config = dict(
    train_examples=26041,
    n_mels=64,
    mask_ratio=0.75,
    encoder_norm_position='sandwich',
    encoder_activation='gelu_tanh',
    encoder_fused_qkv=True,
    encoder_bias='none',
    encoder_qk_norm=False,
    encoder_parallel_block=False,
    norm_pix_loss=True,
    decoder_layers=3,
    learning_rate=0.0014,
    beta2=0.98,
    eps=1e-06,
    epochs=148.9,
)
Rows from block 10 of the encoder, named by matrix and row number. Rows with one number belong to one attention dimension. Each number is 128 + 24 x the weight over its row's rms, rounded and kept within 0 to 255. All counts start at 0. After the name is the row's rms in percent of the matrix's.
# v: attention query, key and value (stacked) (encoder.blocks.10.attn.qkv.weight, 576x192, the v third), inputs 0-95
# proj: attention output (encoder.blocks.10.attn.proj.weight, 192x192, transposed), outputs 0-95
v.80 095 [130 135 136 142 106 127 113  93 146 107  64 110 140 163 143  99 127  92 148 118 113 148 145 137 203  95 168 142  92 137 145 118 133 153  96  81 154 117 133 141 159 140 127 121 130 140 132 139 153 114 155 147  90 130  79 102 113 147  85 144 143 107 190  98  96  97 110 141 117  69  84 110 127 133 101 163 129 100 112 108 163 140  90 146 149 132 119 180 139 143 112 105 174 114 130 131]
v.81 143 [128 152 157 135 129 115 119  81  95 126 131 132 142 169 109 137 138  97 114 138 105 153  82 124 165  72 137 143 131 133 138  95 172 137 134 135 127 100 172 128 121 120 111 146 137 117 146 136 149 165 118 129 113 163 110  99 104 139 160 133 109  87 172 152 117  98  80  99 141 133 101  95 123 132 139 147 161  98 152 139 153 155  85 152 164 124 130 162 111 137  90 124 141 150 109 115]
v.82 137 [174 138 141 123 143 135 120 120 124 144 117 128  99 156  87 142 110  95 115 140 101 155  81 143 138  96 102 124 135  93 125 133 150 137 148 152 154 129 179 133  98 131  94 132 142 126 112 109 145 173 104 131 114 147 106 150  99 103 180 129 113 131 151 134 124 127  98 109 123 170 132 113 143 122 116 122 154 123 184 145 165 152 136 139 128 121 112 119  86 138 121 146 126 145  97  57]
v.83 095 [111 113 172 122 140 152 117 122  79 126 130 123 164 167 142 168 140 138 129 117  90 130 126 146 132  83 101 161 110 120 140 127 159  97 131 111 132 128 123 125  85  86 108 155 138 115 162  97 130 145 115  76 174 145 131 125 121 115 172 126  78 121 160 139 127 120 153 116 105 203 154 117  87 144 139 119 116 136 103 152 150 150 129 131 127 120  97 178  77  95 131 118 126 138 104 108]
v.84 135 [126 141  92 109 122  71 113 145 145 110 132 166 119  77 129  86  97 138 131 119 173 102 107 120 116 163 165 114 131 164 131 122  97 136 131 130 110  93  93 134 159 135 143 108  86 145 112 168 115 102 116 182  92  94 126  92 145 144  86 137 151 123 138 150 130 131 140 149 152 103 135 117 170 103 145 125 121 141  96  90 120 123  94 124 136 116 136 129 158 137 126 123  97  98 169 199]
v.85 161 [117 119 118 114 145 116 129 172 129  99 127 152 147 101 155 112 120 171 124 114 174  99 143 117 103 161 118 121 122 146  95 161  78 116 121 108 126 140 113 160 142 136 175 128 119 128 143 136 111  87 139 128 143 113 171 142 165 112 122 119 109 157  80 100 133 170 177 141 154 135 142 126 125 117 140 144  93 151 110 107 103 132 148  90  97 126 144 131 143 119 156 129 116 108 157 181]
v.86 136 [153 129 132 139  88 124 131 106 119 130 110 126 104 158 122 108 106  76 107 151  83 157  96 123 168  90 131 137 112  98 151  89 165 129 111 145 134 130 147 106 118 116  87 133 134 126 124 127 136 141 118 153  95 156  67 123  92 114 162 166 137 124 168 117 100  82 101 133 105 146 119 123 146 147 115 106 164 108 167 144 164 139 112 151 155 118 106 165 108 142 111 114 141 143 124  93]
v.87 122 [ 98 112 141 111 150 174 121 140 117 146 119  98 124 115 170 134 173 163 129  75 122 123 158 132 140 161 143 161 140 122 119 150  87 146 138 104 116 146  84 134 130 126 153  96 153 115 120 117 131 140 157 127 121  90 142 128 123 148  85 118 138 152 107  89 108 126 122 136  92  99 117 186  91 174 101 106  72 154  93 117 121  92 167 146 135 119 141 102 154 133 149  95 127 111 125 148]
v.88 119 [140 112  86 109 107  75 122 159 136 101 146 147 140  71 141 117 112 154 145 112 184 127 174 136 103 151 110 126 122 171 105 140  88 128 121  83 120 126 109 149 145 114 150 136 108 132 164 153 108 104 150 103 147  95 166 155 163 124 119 120 113 146 116 117 129 119 166 183 163 113 161  95 162  93 120 153 119 147 106 119  64 146 106  94  94 107 118 116 162 153 142 155 136 125 152 165]
v.89 111 [ 96 141 146 145 172 155 156 139 107 112 161 123 143 105 132 140 186 169 134 124 129 147 174 112  85 132 134 113 117 141  94 120 131 118 154 132 112 146 126 112  90 147 121 160 157 122 151 120 127 127 143  50 182 170 180 125 155 129 144 127 129  98  79 108 170 180 122 121 156 142 146 173 126 136 128 122 105 123 124 163 106 134 134 111  94 149 151 130 123  89 127 126 136 139 118 128]
v.90 124 [156 101 120 116 111 118 128 152 146 113 132 129 115  90 153 107  94 145 128 111 144 124 180 125 123 183 116  97 148 120 117 127 105 121 131 118 124 156 103 142 146 162 161 147 128 159 115 119 115  90 153 127 116 114 119 155 125  95 137 163 143 140  72  77 152 162 163 178 144 128 158 145 106 111 155 122 128 121 120 141  63 131 132  84  93 119 122 122 165 155 129 105 150 122 157 155]
v.91 099 [126 130 106 125 152 111 145 169 121 133 144 132 142 144 144 132 137 150  81 157 137  97 141 126  90 161 135  94 122  92  91 166 104 125 116 102 145 139 139 120 121 134 129 135 115 138  92 149 100 131 112 121 158 106 148 166 142  97 156 133 111 177  88 130 122 120 160 101 100 182 138 128 118 150 125  95 111 150 137 181 124 123 185  94 123 116 123  84 127  87 168 139  99 110 117 126]
v.92 118 [129 127 130 125 115 135 112  88 124 131 113 126 124 174 127 145 114  98 119 138 101 120  85 167 162  91 143 159 114 129 157 113 145 160 116 132 143 128 147 129 112 113  97  98 129 107 126 136 153 163 122 161 123 145  82 110 100 125 115 118 126 114 179 125 106  82  89  87 134 113 106 130 128 157  99 152 146  88 136 133 183 117 105 170 180 139 121 130 127 138  76 112 134 120 104  98]
v.93 125 [132 130  66 132 117 110 155 125 151 142 154 143  92  94 110 152 101 110 114 130 148 149 142 116 142 184 163  89 149  95 140 156 127 116 134 141  96 132 103 111 158 143 106 124 114 149  75 145 112 120 158 133 104  84 112 115 137 152  80 111 157 127 112 117 176 124 111 163 110  67 143 153 154 130 123  89 115 146 149 129  81 101 157 127 123 123 129  89 172 167 140 121 124 148 137 142]
v.94 122 [138 127 106 168  89 156 147 131 140 110 134 102 115 119 116 140  73  92 102 112  92 164 148 132 196 193 110 120 143  89  91 106 130 126 164 103 144 114 127  88 131 139  80 106 104 115  97 119 155 123 146 126  96  97  64 156 125  98 126 139 161 129 110  83 125  98 121 165  97  75 111 141 128 121 101  90 164  98 160 129 123 118 110 141 110 149  95 157 169 148 109 123 173 142 128  93]
v.95 156 [130 138  86 118 142  98 135 169 155 101 176 157 129  69 115 140 139 177 138 136 185 117 137 131  62 164 118  80 137 134  96 167 122 109 138 134 105 123 105 141 147 132 141 122 111 149 104 146 100 103 124 133 124 108 171 153 163 106 118 103 119 133  86 135 169 171 148 138 140 140 145 117 156  86 153 125 143 151 104 128  93 122 147  90  77 128 137  71 126 117 128 166 103 124 151 137]
v.96 062 [159 155 145 151 113 115 157 101  82 113 110 123 156 105 132 187 161 116 139 160 129 132 170 102 124 127 147  88 146 148 134 122 145 114 140  98 100  97 155 156 135  99  84  93 105 126 148 178 117 126 150 129 153  94 141 139 129 133  89 131 121 110 111 136 149 136  91 133 138 145 128 128 152 104 158 121 130 131 123  75 148 136 105 131 121 141 159 125 105 158 124 132  84 138 115 157]
proj.80 104 [118 134 129 102 118 112 130 129 144 107 144 130 128 135 114 125 130 140 117 132 122 138  86 115 131 139 124  99 125 129 135 134 126 140 142 121 119 135 116 105 130 128 129 138 134 137 109 136 118 106 120 124 116 145 139 127 114 123 145  77 100 102 128 138 128 120 126 141 128 113 146 120 117 121 147 137 120 140 128 140 117 114 133 138 137 131 134 100 131 123 111 122  89 128 139 119]
proj.81 128 [ 77 103 110  92 147 122 145 145 156 105 100 150 137 138 118  93 144 151  96 131 150 146  93 113 116 194 130 118 134 132 102 141 149 147 132 167 127 129 120 124 142 155 166 123 124 140 116 104 119 144 101 163 127 115 128 116 124 119 127  28 116 139 110 143 127 138 133 138 156 121 158 115 138 131 141 133  98 152 128 125 120 120 158 129 117 128 128 100 129 134  82 142  64 114 128 114]
proj.82 111 [ 73 103 126 110 143  96 147 160 147 102 104 139 149 136 136  94 195 155  87 103 145 141 134  90 104 162 163 125 142 146 114 174 132 145 117 161 126 120 101 159 166 151 181 107 146 130 148 101 135 135 108 147 155 115 111 131 146 129 135  63 119 135  97 120 125 122 121 143 141 113 153 124 116 136 142 147  95 138  94 129 143 139 134 138 114 138 144 128 117 136 118 149  91  92 135 149]
proj.83 083 [100 140  90  85 158 118 165 130 109 132 132 146 140 114 136 121 171 140  88 131 114 147 108 116 122 170 156 146 125 135  83 166 129 112 149 180 148 107 134 150 154 146 160 108 149 152 155  97 138 117 120 121 136 130 119 122 136 116 145 107 108 131 105 111  99 123 130 131 127  70 179 101 117 104 120 134 160 149 151 144 131 145 166 116 135 141 131 104 133 128 103 137  88 105 137  87]
proj.84 130 [139 106 133 153 120 147 103 110 120 140 134 114 108 147 126 121 115 125 138 124 141 141 126 130 127 106 101 124 127 117 149 116 131 156 115 101 122 127 117 124 124 128 102 127 113 130 106 146 119 139 132 129 114 123 144 141 126 134 126 141 146 120 150 114 150 119  99 116 137 152 104 152 124 129 132 147 113 101 120 120 121 126 112 126 126 146 129 117 119 107 128 116 146 132 134 114]
proj.85 137 [174 125 141 161 122 146 121 122 117 154 154 114 112 123 115 172  80 117 175 139 125 130 167 139 155  76 126 146 135 107 151  95 112  96 138 112 119 148 129 117  91 101  84 126 129 106 126 135 117 124 145 102 133 133 139 118 117 131 121 215 142 137 151 113 140 128 113 100  99 119  98 155 148 116 116 122 161  97 134 125 120 144 109 126 135 117 122 126 152 128 163 121 175 132 106 109]
proj.86 128 [106 116 100 111 134 130 121 120 157 107 125 119 144 125 114 125 160 141  95 117 126 139 114 113 125 156 127 100 131 147 106 157 118 147 138 134 124 115 120 132 145 160 171 122 128 155 116 131 120 135 129 148 133 140 110 131 133 127 131  46 127 106  96 123 135 115 118 135 137 131 151 120 120 120 139 140  96 145 124 115 114 102 137 125 135 126 140 117 121 148 106 123  91 118 131 130]
proj.87 102 [158 192 104 128 128 132 146 119  96 137 131 114 112 105 143 161 118 126 155 173 113 125 138 161 133  68 126 114  84 116 145 105 122  88 116  89 141 123 140 100 123 112  62 125 133  80 109 147 134  91 179  92 129 145 138 112 134 133 139 195 125 107 157 138 141 125 147 139 121 147 132 107 110 107 104 145 159 102 135 141 130 121 109 122 142 113 111 146 129 146 128 111 147 150 149 172]
proj.88 098 [170 120 172 159  91 153  94 125 113 164 153 109 125 136 117 135  80  85 164 108 133 103 138 147 168  80 115 178 141 124 129 108 142 123 145 107 107 146 142 114  92 125 111 123 129 106 110 120 141 117 124  98 133 124 147 117 109 124 124 200 157  96 159 133 129 151  93  98 109 121  85 170 161 132  99 117 125 104 137 103 114 130 112 142 107 155 142 127 127 135 154 106 150 135  83 108]
proj.89 130 [145 131 123 139 125 137 143 137 143 129 121 123 127 114 149 136 120 121 142 121 114 116 142 133 123 126 126 138 126 140 130 133 137 100 133 138 135 130 157 141 130 131 139 135 120 131 139 130 130 131 120 125 123 116 137 120 122 126 118 150 135 147 137 146 113 123 148 138 123 121 138 121 115 123 108 121 163 113 125 123 140 132 136 120 125 119 129 143 143 139 145 120 151 136 119 117]
proj.90 109 [178 117 185 144 125 154 107 149 106 139 127 114 127 130 129 151 130 106 162 137 126  78 147 151 135  92 138 159 151 116 130  96  96 121 154  91 139 134 132 116  81  88 121 115 136 125 127 146 121 106 123  90 135 139 129 119 113 145 101 200 156 134 139 116 126 131 138 108 114 120  99 154 166 124 109 114 133 117 114 124 130 129  88 128 134 112 136 130 117 106 184 109 182 133 114 146]
proj.91 088 [144 155 156 136 133 128 130  98  98 149 113 117 124 119 161 154 130 139 135 119 115 104 181 136 143  95 156 135 132 130 133 126 112  88 105 133 129 129 135 158 137 115 145 103 111 107 129 103 151 115 181 136 139 136 125 126 145 144 141 194 121 147 114 133 134 122 148 147 112 120 109 140 122 136  91 112 134 124 125 110 128 128 127 136 115 129 114 162 125 119 163 123 169 123 112 141]
proj.92 115 [ 93 114 107  89 136 106 136 121 128  90 117 139 145 137  99 106 154 155  92 143 129 160  83  93 125 162 132  80 121 134 136 162 147 139 125 142 132 124 100 120 152 159 141 135 133 147 133 128 127 126 119 141 145 121 117 132 127 134 148  60 118 123 111 142 145 140 132 153 145 140 138 130 106 120 141 133  87 150 124 121 126 110 135 140 131 133 130 119 129 131  83 124  88 135 129 145]
proj.93 099 [109 120 140 131 119 138  92 111 108 123 114 113 138 190 142  80 108 132 140  92 111 137 138 150 113 122 124 136 125 150 162 104  99 128 119  82  93 102 143 127 129 120 143 165 125  95 114 170 162 105 124 113  96 133 139 120 133 167  94 127 130 114 135 139 100 125 146 150 116 171 105 142 104 151 126 172  71 105 103 167 142 102 127 134 165 157 130 153 120 120 128  96 172 111 152 155]
proj.94 106 [101 123 135 119 160 133 127 116 140 114 136 123 150 147 139 107 187 154 113 122 103 149  97 129  90 169 143 121  99 144 122 138 133 139 161 117 119  97 120 147 115 122 182 151 161 155 144 131 114 134 118 131 121 143 150 141 136 143 141  75 125 114 106 135  93 121 143 142 144 172 154 104 109 136 128 130  85 157  84 166 125 124 125 135 135 130 118 144 150 142 128 106  87 101 129 164]
proj.95 140 [148 123 152 161 135 148 125 121 108 138 127 116 127 131 144 130 126 116 160 124 130 108 154 146 147 112 127 144 128 113 147 115 114 125 118 107 123 137 146 146 124 111 115 120 128 105 141 136 142 138 140 131 146 123 122 112 116 143 121 157 128 149 126 125 121 119 108 123 126 126  97 151 139 155 131 133 137 103 131 137 141 146 117 141 121 131 132 142 135 119 149 132 167 115 128 123]
proj.96 051 [125 103  98 102 119 139 123 127 146 106 132 139 152 134 122  85 110 151 132 160 139 129 127  98  89 105 143 126 131 121  98 134 144 105 138 144 159 145  90 139 153 171 105 161 127 128 129 115 152 146 110 111 175 116 152 146 119 132 169  90 106 126 158 101 115 116 150 141 145 159 120 113  79 146 100 169 141 123 100 157 157 115 143 146 151 140 140 158 150 130 164 130 143 140 108 102]